config.yaml
model: "encoder-decoder image transcriber"
dataset: "numbers of one to four digits printed on busy colour backdrops"
train_examples: 295000
image_size: 32
crop_scale_min: 0.8
horizontal_flip: false
translate: 0.12
tokenizer: "char"
vocab_size: 14
encoder_arch: "swin"
encoder_norm: "layernorm"
encoder_norm_position: "res_post"
encoder_activation: "gelu"
encoder_mlp_ratio: 4
encoder_head_dim: 32
encoder_fused_qkv: false
encoder_bias: "all"
encoder_qk_norm: false
encoder_parallel_block: false
encoder_inner_norm: false
encoder_patch_size: [2, 2]
encoder_depths: [2, 5, 5]
encoder_widths: [48, 96, 192]
fusion: "cross_attention"
decoder_width: 192
decoder_layers: 6
decoder_norm: "layernorm"
decoder_norm_position: "pre"
decoder_activation: "star_relu"
decoder_mlp_ratio: 4
decoder_head_dim: 64
decoder_fused_qkv: false
decoder_bias: "all"
decoder_qk_norm: false
decoder_layer_scale_init: 0.01
decoder_parallel_block: false
decoder_inner_norm: false
decoder_drop_path: 0.15
decoder_positions: "learned"
decoder_cross_attention_every: 2
decoder_tie_embeddings: false
init: "orthogonal"
residual_init: "none"
optimizer: "soap"
beta2: 0.99
learning_rate: 0.0017
beta1: 0.95
shampoo_beta: 0.99
eps: 1e-08
precondition_frequency: 16
max_precond_dim: 1024
one_sided: false
adamw_lr_other_params: 0.00072
max_grad_norm: 0.5
max_steps: 7400
batch_size: 128
epochs: 3.2
lr_schedule: "cosine"
final_lr_fraction: 0.05
warmup_steps: 740
weight_decay: 0.3
adamw_weight_decay_other_params: 0.01
Rows from block 3 of the image encoder of a small encoder-decoder image transcriber, named by matrix and row number. Rows with one number belong to one neuron. Each number is 128 + 24 x the weight over its row's rms, rounded and kept within 0 to 255. All counts start at 0. Numbers have three digits each.
After each neuron's rows are labels from the 100 images, of 14976, where the neuron reaches its highest value: "strongest on" is what is common among them. Only what is clearly more common there than usual is listed. The data: numbers of one to four digits printed on busy colour backdrops. In brackets: how many of the 100, against the usual share in percent.
# fc1: MLP up (encoder.blocks.3.mlp.fc1.weight, 384x96), inputs 0-95
# fc2: MLP down (encoder.blocks.3.mlp.fc2.weight, 96x384, transposed), outputs 0-95

fc1.296:131135128130168122152119111135123092155148127155061073114135123112134101100146120142145155113139141153135086107098166152126161133102122075130148139127133132121122155139164170116094176148161120135141102133154166145105159142134083167138108096124127130172152132124122113067118106119143124130
fc2.296:122123122147167123150143164086130142096157133122110151103102141091118133126132122126132110157105168140126143129091063101162121096136088114112139134125132128165134135114091088158163087100119150145117133128094145141132104133065138112108149100133200133122079111126158125123114140132141160141
strongest on: the digit 0 (50 vs 22.6); first digit: 0 (31 vs 9.8); yellow ink (28 vs 8.4); last digit: 0 (26 vs 9.9)

fc1.114:153108178117131123123161162142144170155168109122144117127131087114130139119114119148132113133109117103134106160121114133097131124120088119111128157137131134088090110151086138106099121093177112177146107148132127101170098133089101109101114157091114156144175096152125108132078133153131155163
fc2.114:132126106100200137140135126144131104096153120069143126144139099131101105152170138161147169131079135121163103155130140099112131105143129126127124139117131126109141120147159112127147174151125139102161142133128143120116125118126157106178124127165175113173142110113107126064135094097154112159
strongest on: red ink (51 vs 8.4)

fc1.306:107061141144085140102104110142132149134110101122156094138154160129157118155131162111179110124101129111144124133164148144153136113127133113139128139141139074124108107137115135136089104188137113178139137132127148142166088152102087141142138129121106127105106139138150120129156110112158109057
fc2.306:161128085144125062080115091099175132114143182120097127106115098176121131132119124148131139119169106131100154101152134123114110095094118136136144106152112136163138116123126121106171091127112116111158126146139099146131146140119107140117147135074092109158128086156131156133139146170138113106
strongest on: the digit 0 (52 vs 22.6); first digit: 0 (26 vs 9.8)

fc1.335:150120121133109094146127124145143144153117136124116107125137088101127101121101164087131076118139144191113141074154115150136144132096158088107112171130151128130134127149134129130129119156110149141090111145119148145180136127157099097099115141110171072162117148167156181148129113125129121146
fc2.335:108103121121137137146105073151130122088128154115117123168100134087119152159153115124125141127114139111104129114137092152130144127146162123127129094146109096126156109089150106101121170123067132115138128165091137132112106180114132099116128121145103106092111096103124110097144111187185147160
strongest on: bold (83 vs 46.6); yellow ink (28 vs 8.4)

fc1.8:170144142171120132130168118144124169132139103116153122096138140164129142136136097144117115179131142141116156127158111124144123097145144122131135136106155121120131156143084083088085111118134173116137149153181170122125128138131126157167149123101206110141110077129117131120149121148129125176
fc2.8:137128152095109141119139106158136143101090143161142144097155131153120111162141129094091157116118122177154144140104159154139121148098079152170134136159122108076107132121153134116131140158126090155152139129133133081126118135115168132135093161125148147115121123096098112095147128083157112066
strongest on: length: two (51 vs 25.2)

fc1.309:131134154164105151136119158117142153125121079084161103131143129115165096119111155151154091129102121145150173109136121151090154164175100120094137132150102134156102112159110113127113099120165129127091167132095133090144119150107106102133120099093135111151122125168165140117174120164140134152
fc2.309:120123103148129131150101112126144116132138108148125115105105112135098121165119081144143107130098150087088088118138066093112080117120079114098112162149177127109152076115112125144106142120109142103155126127098118108150101167086074127157146127108121147135128143100116113146151107152113158124
strongest on: blue ink (30 vs 8.3)

fc1.249:131144168141141100120112158076121137109114082155103097099144112145182147133102122117099114150157131111161123133116120102106103089139095100160113104103146164165106105179133131125155121145158078124163108150127119165116090130115131154135129099113150156157124100130150139182118127146135105115
fc2.249:132119082153118124151080122139140167108145132133141141112177135119133111115149143122175096094127138123135103122127096116105106161102099116138144151139113119070150133125134158101074182137104139099102202134140127161106126116158132064119139098147137099124126142115104116104142117129115107119
strongest on: red ink (28 vs 8.4)

fc1.271:117117123151159096088096116102114147144101152153145106080136104154136106165103090135149120149151126154145102123129118138122109150142115142161135135108128113140143164190128133088117124153067125144188110118150082122139119138154126103125103171112136137106166073114135136156119128162157117131
fc2.271:103170114146167125108147170102137100167153106146135132151130140144168169149139130164140066147112105112147113160159110157113148151127116109121134097138107135103107102134122160142143168113104121096076133133096133106119127114141089099149141119124161123106103147141205144129098129112140113145
strongest on: red ink (31 vs 8.4); purple ink (28 vs 8.2)

fc1.150:132160137098117170131131106186151118129101105123101104114134163086167121141141108125175144143157089123168117151105136135147132121117140115113125075148164133133137152129127110153149105123125112137136131153100148128118121082142167138142112168171121093110084106183133130127136070128148164129
fc2.150:106138133116138133099118156160106142165123149116113100119096151110133112107137150128114167131143118140093113131104107155118142106123152120129150104125165086171075085119101103150122130158110124149126178136145147119148119146126116169121177145090144182125142086124141088129116162184158155146
strongest on: the digit 4 (56 vs 23); yellow ink (32 vs 8.4); last digit: 4 (27 vs 10.1)

fc1.73:133148140110117104157119125135132126157117127131143131145160154130151150145163093148140145183115084141093129082141099094113142111179107165170147127140123151117176148138183140154142129137127130137099133158117170136105174164117098127127128098132134157161122095131124161121167106143161109088
fc2.73:149134114164144152075152171164164131114115157149160138145126104085136134081127125112126098153127139124154128124120102159124108166110156120104104123142176087100120128114104137113123107124118119147124156143181101130121166119189165127114167161100154153121122114145137132116116135082171128138
strongest on: orange ink (33 vs 8.4)

fc1.209:107159125098087099175121158116097139152120153113122163135113120127129155124134131143114111122140141153158117116140121074166155128114113133123108114105111134158181147124155118098137169115159094141132153101130129172103193091160160125115147108179180111089143138140148121115135117121144148103
fc2.209:153107120123143100116130150155107106146124110109173090134205202120099112137139106136135137137133147158169120110153122123114112108107103131132115162135140142121124128162180109154097151100132124113121110093159094122123132137097106174157123116129127156099144134144135125178082161151100118122
strongest on: blue ink (29 vs 8.3); purple ink (26 vs 8.2)

fc1.248:080148153177121099149113118114091069118133113153137158113099121117160093106096127165126121084084080095146112111128114147146127100105128123101083133116131094126092129147133153107099095178121149117149114129156149132115126142071123109124172103120146132153124158119133107130133119103132117147
fc2.248:090163142132155106140095120124127126135123103115157133116117126100107131096102133091113118112141104133127096107123137177137160141174113113101118136141131144090132157094072157111166118144158112082120126123109158120152111143155155125112135160132179128131131144166096085127130105069108126071
strongest on: the digit 0 (53 vs 22.6)

fc1.116:110189124142177108117145102119145106090134087183152128152117155113122091112131148154133131128077121105123090104113085125119102130145139172120103173141126144111112148110144129156140145160123141156143140120158134143137120168127095052120132087134131135127103118128099095131122136087115128142
fc2.116:124113154117177057137109142099077116139133157136133123159130111119128098136097162090138098119156141127135110149142168178159121177131078123125090143121144123125117133137103123102159156166168122104121105129111126109107111141113119123065122111114110110119100121137110155089164135127155115128
strongest on: blue ink (25 vs 8.3)

fc1.228:099143142140143133131135116133083121154160130135123085123104148108123082103126138135139102128145159125122143118127127134131089097101172165098166097137092109101169108116162124124087157138122154126150090157123123117102157176195153109113162095118111120130103135129164101140152126158127177134
fc2.228:111112120148134123158134136117181146086135157097134178150146105142128124114139132134108128141147143077102100145114098098138135156169108075158100120123151126151053166106110142177139121151147144113133140122134116111140122093064135127101103134132119123139133123149133178127123104116103096111
strongest on: the digit 4 (51 vs 23)

fc1.244:128173135116171102100128082086113095144112096158162120149099113095126132129091155132101159125119134130141096122149094151118106087115086124131092100095125151105143140103178094087131150130100172123161139135150109120128154114116145087101161135113119118092127132141126109089131132109145091134
fc2.244:086171114103167115126102116122142158163175127148111091120144119155145103113101116163172130120144121139095138096105161133123155130074172112147138144110113099166114160130160125127147134165156102120103132072112135158094107153126116145129125140131153118141114126164139124097121151084140159164
strongest on: the digit 9 (45 vs 22.3); last digit: 9 (25 vs 9.9)

fc1.74:127126157107118097139101132096099145133137118123108121146119161082155084128137120154138099115057083112138103107165136119120159117138165110118096106152143135129080129128096120099121120143143125102093102118126083152128152119106114103167109126150155112102140108192144140098117128123090167150
fc2.74:116132113119123122160162104111117114093118133125157114100140092093158154131152164105126103136143119162145135140138122108164143056106120115108099144087122112156140097145113129112130136094154152099101185127123164128152083124114091174097115112101139118111141125103146120136134113151120159063
strongest on: white ink (26 vs 8.4)

fc1.232:160123115131112123149126145116124116168142114140125167113093179145118130119084127096145138140109135093129113134117165150151126114152130192163131129098104126108107122094111131160102109133129123208143144113111115146102095111145141128158118108134180096190150095128135082140113108129147109125
fc2.232:168130100116125096088117140130110098130168123129153122093167102153177134142154084146084148160145127126169145114123117097140156131147188114124182123092110140124155134149147133146144122113117125116167120113123121111097117158126158155117139099119103113154165140099107155136097119128172157164
strongest on: bold (72 vs 46.6); the digit 2 (50 vs 22.4)

fc1.348:142139084131154084136099122088078087168115131131120111155143112119133133126130153158128115142131117126109092131123124143130132079120102143101125065132132091171139127141152128115186143159141065136120123102083129102128108134151142127150134135107153137135115150119121127081133078149160168135
fc2.348:135176141141115122064142096148149145124109157076115119100151160137128120122147133117168084108179149131074108142164126096106114114121132129128163145129149110153155168134131109111132140162129147133139134093142139090153109127083131119165105116145137136132124144181143122165119103145109079112
strongest on: the digit 9 (48 vs 22.3)

fc1.38:107135124143142124115131111094140162118142188105135146130154145165155147161061108154123115140161135092123132124172076139129129084110164102124162101102124093156098103143129150160170099103096109091116109137111070146132113126147137118125143166147131143117099127115118107127124100144137122137
fc2.38:128106133126130110129106165096117121086133105134120093136138089115158138121120144105162088130117126159140068115113112123082151142135105115116112101119112134120129144111092073112111139104105132145114116156141173146111115151147129121131090073097138078140152151147140156111113174105101082082
strongest on: yellow ink (33 vs 8.4); orange ink (27 vs 8.4)

fc1.76:111126142114172099117140147142169107151118108139117113120100151096179122121136098085124144162118112126109121119081134160108147142115124143113121081093108117172135113121114137171141139116128108143169091120115154165118184118131159150125113165155133089149077162156156123157121118152106134097
fc2.76:145089074076112123137086109111108132095099171135128101097144106150123098153086147133100111118130130116141131117154116091152127101078137102115166120144145145109177125112147118135140119119133079128158154143142155130094134142065151121106155159160116146136116132111107106147145109173113125125
strongest on: italic (74 vs 46.4); the digit 7 (70 vs 22.5); last digit: 7 (53 vs 9.9); first digit: 7 (41 vs 9.9)

fc1.7:171114094117101126166118155153118110157160090128107117123174108045116130189158125137108116136135116127151134163111092150144112161091117139116128123108125113125150128075156140127135164136165110097123129107125157109130111125122153116160136121147075100123109153143108123096162115111135104136
fc2.7:140126101175099149095144108124128103092140138142131147128117120128123170115147107125139070104115097151153147120091152104090147110119107133154178176127115096136145144158104147161142134120111113125150103169123124115135157159101129109107112124109156150100160135120149131086098124198143095096
strongest on: the digit 8 (52 vs 23.3); yellow ink (27 vs 8.4); orange ink (25 vs 8.4)

fc1.0:170109122113140134123070123150173138123139123130116102118104155127117120096154162143108127125142096131162147118153152136178091102152126143122121129172142100169115126109108158094118094168152136188139135142149114113140136134128080137160128119117120107112140109165133133110142105190179119097
fc2.0:121096129133106114137138157113120179140123102077121112102138109141130136148135137162132123137121132122089084094093165129159156103143148092156133090088121099166148134105165122149175131094122079139160158141130141115118166146136131127121147123085104134104112141161091121103174127166098135111
strongest on: the digit 0 (58 vs 22.6); last digit: 0 (43 vs 9.9); first digit: 0 (37 vs 9.8); first digit: 1 (27 vs 10.1)

fc1.239:156111144120174082156162131125127075145138068130093125140144133111113096118114129127151145133116173126153064105123131093119129147103103149096135132122121087127099138135166142100134140114114145154152102130113104138083112147108080123164132122162156126119089136170158141130134146147162142151
fc2.239:146162119095128089152140137117136175100103142152171119099149141153134130089112126115134127098135147142134172110183108151158152111127161136130161126144089122130146119146130163153158122116107135100115142111171175187166132134164147092133118156137134182118163151104131134153116113100123141130
strongest on: length: two (61 vs 25.2); orange ink (41 vs 8.4); yellow ink (25 vs 8.4)

fc1.219:149071172101158086102121138149146133125112129120110120150120084144114130155112128102145110129119130126059126098150118108161111139106115155138119150112105151107105104158109085116139163073102143133137110098112169174116121148133162106161127154169142135109123123152088085108110138144126132142
fc2.219:099145127137108161147190110151115144158103164085118148152131127160110174110135131144123096150102116103139074118094145154126121125104110108098152084153133115131157127111106162160118117142153119163112135130148144119155153112165131148147120106134130163157107098100156149137101112074095129091
strongest on: bold (75 vs 46.6); orange ink (44 vs 8.4); yellow ink (28 vs 8.4)

fc1.207:092144157165130115119135123138098119097072150170180130137132104132139109117138163123133098145149132166129112137209115145146137140129106121105128133159130108141171136118144131087098121095129126135123099117111116090117101137188132132138104075138073123091122110128107089121147121112114131140
fc2.207:133173144138128136173119109098140111097130176116147119155124124114155161127100110167113137057070163106130160105142098089124122145074139119121138145094110117149105114116113131145163125170109114142177159129107142130115117121108117081081126142140131114099135131130106125146129148105140145162
strongest on: white ink (33 vs 8.4); first digit: 8 (26 vs 10.5)

fc1.351:061122149154138083122131157148159134103094124087143134132123119144143098139162127117106084150114166200128141122130126120136094155109165116164135105118096099096117091106141116108107135135140139134149083117121177139141136150141132141130131102138090120124107110100167094099139132097133168142
fc2.351:160139114121138158148161123152133135116144150185146072155056127126090096097139110144126142138114127095155159168112099131125151163155094108107123146132175132096132111144132159170114127134114114120124121103144147143160144134116110117125106111146100117153116125122168164173157121172105154131
strongest on: white ink (59 vs 8.4); the digit 4 (56 vs 23)

fc1.204:148126091158159125124145140127150152191165143130105155151175110134151124102131119115115139177116080126164136104106102093132153122138125149135148170148113108101134110166146103114105115108104152129097111099133159135086153131129111113129106151159112122188135112117103160178117144167113144118
fc2.204:167138128081130130128108130121145127118111135122130118103167143091126082133126120053121145129162117119084143137117088131135128146115120078115101130155158145127139128058147150118107109144116121160137118128118140161101153164083156126165173120086131145135138143136136127136133078131170094120
strongest on: italic (73 vs 46.4); last digit: 2 (31 vs 10.1)

fc1.12:092150142102111097098089143114139142120109105082156151122129124091123126095093122147088143136147094125117144135095119110073172115116145087087127129127110102085157123143120092096114189110097104154088103136134095142111158135140158150136100103133153101150151123143110104130121101130114115145
fc2.12:160133080156096101159115091118112137143131141136135107096110057145142082090122121118084160143117116152117117146129119131139118136150144158136120096129143119103101088116091122127146114087132113132073110162118094110133106141178184099145110142128124114131129150116131139120149078148142134094
strongest on: italic (75 vs 46.4); the digit 7 (48 vs 22.5); orange ink (27 vs 8.4)

fc1.258:132118134124111120121134095107074123159116126125131081094098120111118143179104171185122124091078119081112136132110074160127104149178135113109147121118151126116145155106094094137149096171129098128152115073112137134128106124114146139085122141123123131119139148096148146119100151127131142138
fc2.258:123121112144123120172125129170152077107117133153099133177120175113110156081139120130140164098136120133125119152131150119060146112115121117147136099152125120090125141140152114108166141105108124145145099095191137101122077170143152114173114137152141112114104122125151106103126125157100153142
strongest on: blue ink (26 vs 8.3)

fc1.152:156174117119155143124141130071143183166121139090127132130132100148112151138096167087111154187104126155112091100141160120138168108126154153141137110102113143135084094133142161128163131120130110160113163124102132099104137120119134132117126087169140131106103140086129126135170116104145118129
fc2.152:151109131155130129142121146131081130107111136131117092116116156147085136107127069129157128116118103113171110128159132141118099130152095104104092176126134118128146132123139114086096133110158129125098072102123132117132138085114153146160175142139159075139125111168136118149088112128077126089
strongest on: blue ink (30 vs 8.3); first digit: 2 (25 vs 9.3)

fc1.59:155058087088155114101128141111087149086104114109133106129141166125098120154114151154101107171096134141135103141163126172074120118153139122134155115154126135136157118105118148113103127143153129124148130124115136076165170142093184109119128145141129134118117139133133135093137107131114123083
fc2.59:138119148149138124085119147156155101163149171153096133130166151170153132128091140132153122136095148107109133139135161114117136136118120116117134119102122058129091112110151121121134119088112155103123163169166167068111172134110132097121107180113157110125124116103133105116114135149142142165
strongest on: on a plate (67 vs 40.3); white ink (33 vs 8.4)

fc1.128:136154158069108123113134137110151156114156127140096105054154093105149093099171119157140121135161102137150151155162134147159131137135091131140148099100149110142164149142092135141153165159142160104131120151122159135148149157145150113135113103132137123166120120128123078124109132118168143161
fc2.128:150129136145126128165115125137100124169170129148130146143093079117144144127098147130141096162119099129142148130116175147110135152088083151100137130147131137115095116122106123138087075119121078128146107101119090099094138133101143095147139184123114157098105091156132123136143149095077122134
strongest on: orange ink (29 vs 8.4)

fc1.127:137120140141155088123112117199153129075131142136078090122122121092129133139120122144112109147147115149111159103145146109162155180116178114106147070166134145167140159134110154089141147164115108098112106113130133087147133141090118155125114150151106131113131117143146092123128141129116161134
fc2.127:126120103104112142103086105077108141133092134118144118109126107118173162118149108156073121098136111152112153117109149166113153106161122162147171177120120139128128110159152106166117165112160102157145096142130139125110177117138170131106161095095104116149111100107097147124131114103111124122
strongest on: yellow ink (31 vs 8.4)

fc1.194:134152107144080119091087154156129119135117100112132119148137152114108092092133105137149139161129091125153137121104165114134122153138116135127150153113127107156091113105138122114098130159121132063085106134093139143093145121113154103139138088166142124120116110165140167101090096168078111098
fc2.194:114086119118122116110148125110146115161147171159116109126067110127130132152157120124128113093108127123146134138133106119124162093131101135164143146120147099090138105139144158168133087120173156123184139090129147140105068136158156122137143145137144138099124120067160162126128182130131121109
strongest on: red ink (31 vs 8.4)

fc1.314:130133095162093108119109104156124109108139111146132124142117151158121147129136197161080149132141152116110093141122131151125172124114158132074117133144092135149146144132116133087080102091112158113135152073130131125151156114093118112107125129118140101120123066142130160086133125111089104115
fc2.314:131123051125120156123142159107116130159114135137110116133142127136110144094106116080151127123088121131133149123119134118121072146140129165176131139138129126120162083102124156134108090108164105097140133137146107089058126139139119129167090135132157133148131143132096127169098143146123177098
strongest on: length: two (55 vs 25.2); red ink (40 vs 8.4)

fc1.211:179093134121142111134142109174132135135138118125134153151108158107082132090145126112084135138129138126112120115112111154148136124102162124097101097163099089129143141147149139128129090116116109122148122107121134117147150122100130178095190098153128158170118130093094150073137136107105185131
fc2.211:114144114158142129135115106161092161134145109138148141135114148134133169142125120129146085104109148121188162146202127125157177115162177151138129124111148156075114143131124110117101163158138159109101128114066154097132145114133135116107112120134120120141143154105117130122135097121114103178
strongest on: white ink (26 vs 8.4)

fc1.157:098122124136132149095165140082098167139141087154159154150146128119125162105134092125143098121156152141089109141177131141147163111140103083145120137144154151124127117102150189099121090156143132152131117113128106123103140170158159160112130110139165104116128095145163117132073147143141123129
fc2.157:139085156105139131134116123136125137104114088151123111089157110103116149196149189136138130126107119107159143098142142106087086138112086151134148137092105152095126122106097132115139158129120095131140140145136148169149149152145136101095155114127128157127159100139094133113161079091102117151
strongest on: length: two (57 vs 25.2); yellow ink (29 vs 8.4); orange ink (28 vs 8.4); ink: pink (25 vs 8.7)

fc1.339:128138096158132127124105115140094147098132143148118130146133172102082104163134124115109142142135113170173137149121123138144124121104127185159156097168152166136130135076146090144174128109132125108135110142098147147111123142124177109123151085109084138180129126118124123151132147093092125172
fc2.339:123120118095122082138177116159156133112105164121180148148090114094140143115121112103134129097114104088123137075106132098131142137135144137152128161122067087119101136128101139115072130130123145165126136157174180140125136123138121107108107110107128115098124139102146147090153116135172129109
strongest on: bold (76 vs 46.6); white ink (39 vs 8.4)

fc1.278:121162087107137127140131135155122120128094133137114116114175159128122090147120142097168112149142128119144086149145107131157104097129077171138124122130063093125092104140113136103151131144102122128114181153113166154133068149077112122115130121126103150144127082144146162161134136132109120130
fc2.278:074136138107117102105155168057134117152144075119128118134111104132139105144114127117116128176133110143137130144116140110131119121109124088131132147071113136117108094139139106094106118160171092100172112121144116123053147127149127109130081133119091147098107149117098126121134152138148145141
strongest on: length: two (53 vs 25.2); white ink (28 vs 8.4); orange ink (25 vs 8.4)

fc1.120:112113121099128117128157143131126113126113115126108159127129123121125059178112153107119172177099178112130083148101114151124141140114133123126162128118116110112084121175122112065143131131148133140155152105156090086158102118097161109128135136132151114138177135098127133143090102132135166149
fc2.120:148161123135128121132117140193148121131090138083123102112125108128111140103110097128103153095148105153176146130151096099123131147104109115165084162092106096117169117118148102153128140133115087119109157159112146131118113184148069122132107162117145111104155159137165130120127130121134149162
strongest on: the digit 9 (50 vs 22.3); last digit: 9 (25 vs 9.9)

fc1.188:095101110110170114123139133126132147130115135094110108144128112130146127156106110134133094202132174102116122099130127123094137135181090108109165160110123099130125170164104112077095151095102137104132122095103065140133116134088112119145143115121153115120134094144131135156106130116131144088
fc2.188:149160152134111137156118149082109125156114146081128140118118078137076108089127095167126106161094079129116148125164124118127126165125114118139146123171130147101103101134138162101127140138133125146166149135144154115121140081096113102134131129149162179143177146126167134171100125117128110129
strongest on: italic (76 vs 46.4); yellow ink (39 vs 8.4); orange ink (26 vs 8.4)

fc1.200:136125151140151128120091162124185163162116138118112099148105110114096059110114086109117113116179120126123102167088103150115122131172085119107171098103143095141151118133142175121117143120096106130127130144104147121122126141138148146124177133104154140174118129138128156143170142117133120109
fc2.200:120127157143140098151145083118060160134114150151161115084147141154133112134096150135133077146152127120128148090102143123109126112141123127082160127114133075165064140137108125134099126155149109095105148157144133118102136089104177150101133148140106117115121135125083114132138125152105137107
strongest on: length: four (55 vs 25.2); the digit 4 (51 vs 23); blue ink (26 vs 8.3); ink: purple (25 vs 8.2)

fc1.47:113155115083087120147115108120116112133151116092140136160137170151139105159137138148101131142116186095145150060141102122154116137120144072125101113124126108129106130096098091096131118102104140098159127104122149160106142130159110086160106136142147135120107141143148137124184148158132097152
fc2.47:147116138129134105126114134075145119095132110159161103104164129139133163128101109088163122120127104128139132148118156150109099122128111110105128141100093168146134105187143155099092159149157140121087163145122135112099112126102161136116119085095111097139122150180074119142144111130135087097
strongest on: on a plate (76 vs 40.3)

fc1.264:113133123105088072106114115140122100145108164140153103145153110104106128131118141141094126122138157155110135117112138124154138105146126113080122095112136125142162147121153143133125205131135132102139078116085158111099126161112137106114132115129149146119178121137185169152091090113083128127
fc2.264:152132122110124110124119143090158121135093163130113093088124144134127142142169118135083119087134115163119090123141124124132170115128138128148165139131104153098116120180080168107164153073142104105123132151156151135088170141126138158154158144098106112103103136145132167142135133113176132158
strongest on: red ink (28 vs 8.4)

fc1.305:136135115134071162152142124143108147149157118131162105108145135114125124115154159154093144126127118123129086110145145101152145115158135099154114143157132109157105207146134141158122119111151143135136135097187104117111107127131127123101101170141136144176108164125139145134090108071126157171
fc2.305:155144124140127106096132132098152142161097123132098135151117163175134119143077084134142136127121094141186153124122145090112147173099102160102123162158126116142114077141140145111144152132107117155160108126073132134117151098143132125105122102143137145129178097113118126161177096120112150131
strongest on: white ink (33 vs 8.4)

fc1.83:113107110106145110110098114106151156111148134140143147109098107108153110138124118142127135130140101154148182115133168152101138094138149143139135126117164091128127196087159126090147110142168139172146109104085128113091147123113104116112069109144111107113123155165140144100115160163152159118
fc2.83:171129135178140138112136131171113106097136120126071159075138153145129148131144138130139103129135117152046123113096120122109121106089113114119146106144130161131113097135110163131104139066099139130164094132190108116105115141117143118141138115146105097104126128091130132152138123105125163126
strongest on: the digit 4 (54 vs 23); first digit: 4 (32 vs 10); yellow ink (30 vs 8.4); orange ink (28 vs 8.4)

fc1.289:110159165130100103173099139145122127146110098112105123121137136128124138123107205131143149167102122132116175126151142140113164169161108088116133126142127100120130082134130153084144161158175121144158150149152104108103105138090107108114120144142079117167096106146122100124153152115128132120
fc2.289:172151112116141139103112134115150129150118134118109144141123122147131132143139120096157079082135164122122095115123140140125092083164128123085097113193117100120119121139151113103145141100119153134101075138108162109118154178139108117135090097106127113115145118071172167118133148157104118113
strongest on: red ink (26 vs 8.4)

fc1.263:107127137096104110108121124089141115116091096141111129134142112086090107102112137167138117152149077172127112129102167120119151137152097136096152148153130125148167109132113150124120096111087103152089166106111134140092145117107125128145134098113075146107184151109128110117152072144140105137
fc2.263:137150159113118126101155134143168135112130110137166155078063133110103129126106145107105088147127099088129160124150141079157102125132127141138144104123143101148112144162107137077137114138119197166103110112125154132099162137116118133118167110149090130107153110131090147165134136115109107123
strongest on: the digit 4 (51 vs 23)

fc1.51:075137131169131101080168123139165168145114164087139123116123149100129111170127094134118146124076122117114124152122158126160103134085114100118133132107156115152089115137121121180108129085121157150134132088105134114152116124114167122148112153157103113092101114176105122133155126119106109124
fc2.51:130106146093056134139103129136138168154141146161144089125140132155127126121118169129113154102135125150184117149143113142091169118141164114102156117100135147133129155150155101136146111133180127108119130183154106094168123087096128162125101126167121141127126144124111141132133113122129149071
strongest on: the digit 9 (45 vs 22.3); yellow ink (27 vs 8.4); white ink (27 vs 8.4)

fc1.179:147166112148144115153138084108074156125146108106113089078112165100119073158128132148135143120104125156075115145120135128135125112107134066124116150116124132124105136135083174076152090110097094144118145111128128144149139123123129129139112142136089105102123134156128127087151143112137121174
fc2.179:090137160093120132132089145129136172126132155131119157121116138131151142112125151090102119142107128169163136164084100093147124167097116108119140090132158147123133124140129125116110164139140144136154164184123105128102094141150097106139154109086168105085123103127172161130109121133109076107
strongest on: white ink (32 vs 8.4)

fc1.130:115090172145118124186110125131164140115113135139135154154149137145140153126139107117147124144140099153197080146136156132126144140121116084141146121144129096184125130122137134169138116121123125133126093184154077171142107146126091134114141109168105130121138163068137133141139137123157133155
fc2.130:107094142111119143104113150091090130141133107128157078089165101118109114092119128099130136098082116123129092107111119083088134091142136123121137127134094136111152112111089125102142157147122089089166100135096166136117154134087127155146144124123171146125107135161122133113157134094118157078
strongest on: length: four (56 vs 25.2)

fc1.140:153096109163073149104135124116093137133104114090112123139103103151115108065129095128156105136152106152109151175141153177103076120108154104152155131157119154153154117152145148119114106133076118094149119147136091114137145157136093111098103120113129128110144144094137081134108136129131132118
fc2.140:142137149168113095113109120131145081121159160157132132116155117174135181137098113112140123109101157149128136167117127099107152134161104147155170099122118098139088125141106095142130133131105150089135153171137125137111179115100109125125093161108140177139120123146137147126160121175177134104
strongest on: on a plate (65 vs 40.3); yellow ink (31 vs 8.4)

fc1.287:152130120129103137075107121107152070144127129125106154101082120105140145123143103157137133151134090057149128125135114132115133128113131149145176125154168104119116116133160084132135161109147149113177153116142104148133165102138150153102118164104120155101137109104085149117134109179125103105
fc2.287:104139138143147154149120127171118135134151130097106099141143094124099075119093120116104140161074156167155156096124126135109125113145113130102114119131137096083134134129098152103139110132094104141130110131179105133101102148168080114111117098121130121149100143117177089140129133065159141131
strongest on: on a plate (90 vs 40.3)

fc1.247:157139096121133118113121139134174139185106103152108085131131107167137099128174146115097132139143135107090100099069126143109128091110111144158137112150111096154138118134101115109120120108126107187143135092154120098159095145091123138127133142123175086177115118161127108120149135143098116122
fc2.247:123125120133175084108169117105126115134159129171170113110141127136077074126124129141125137139084173150165127127143113116123108127142149144132159182129142131126103156104096105170151113170146093108163147114132139089076129129107137103128094121120144122127077139121156171112124130128145133105
strongest on: bold (86 vs 46.6); red ink (26 vs 8.4)

fc1.173:146172109116098118129117144114143140123119095095143129106139168112145156154156143152126143109139127107135146127143116131122105158116191143146116125121095125100126147167135094145096114111124138142147091131208189141123113151104156151120146106098117105165106135081105092147157156161144128151
fc2.173:126115129125114105183112126156142116108139137120160129140135131129111096142154130117109088148154156102137137135130130142120129124104107098155170162136110119102081096118108138118121176123103171121087105111111165098149152159123182115153158187139144118116175170151137147091154113081121118134
strongest on: white ink (40 vs 8.4); pink ink (34 vs 8.7)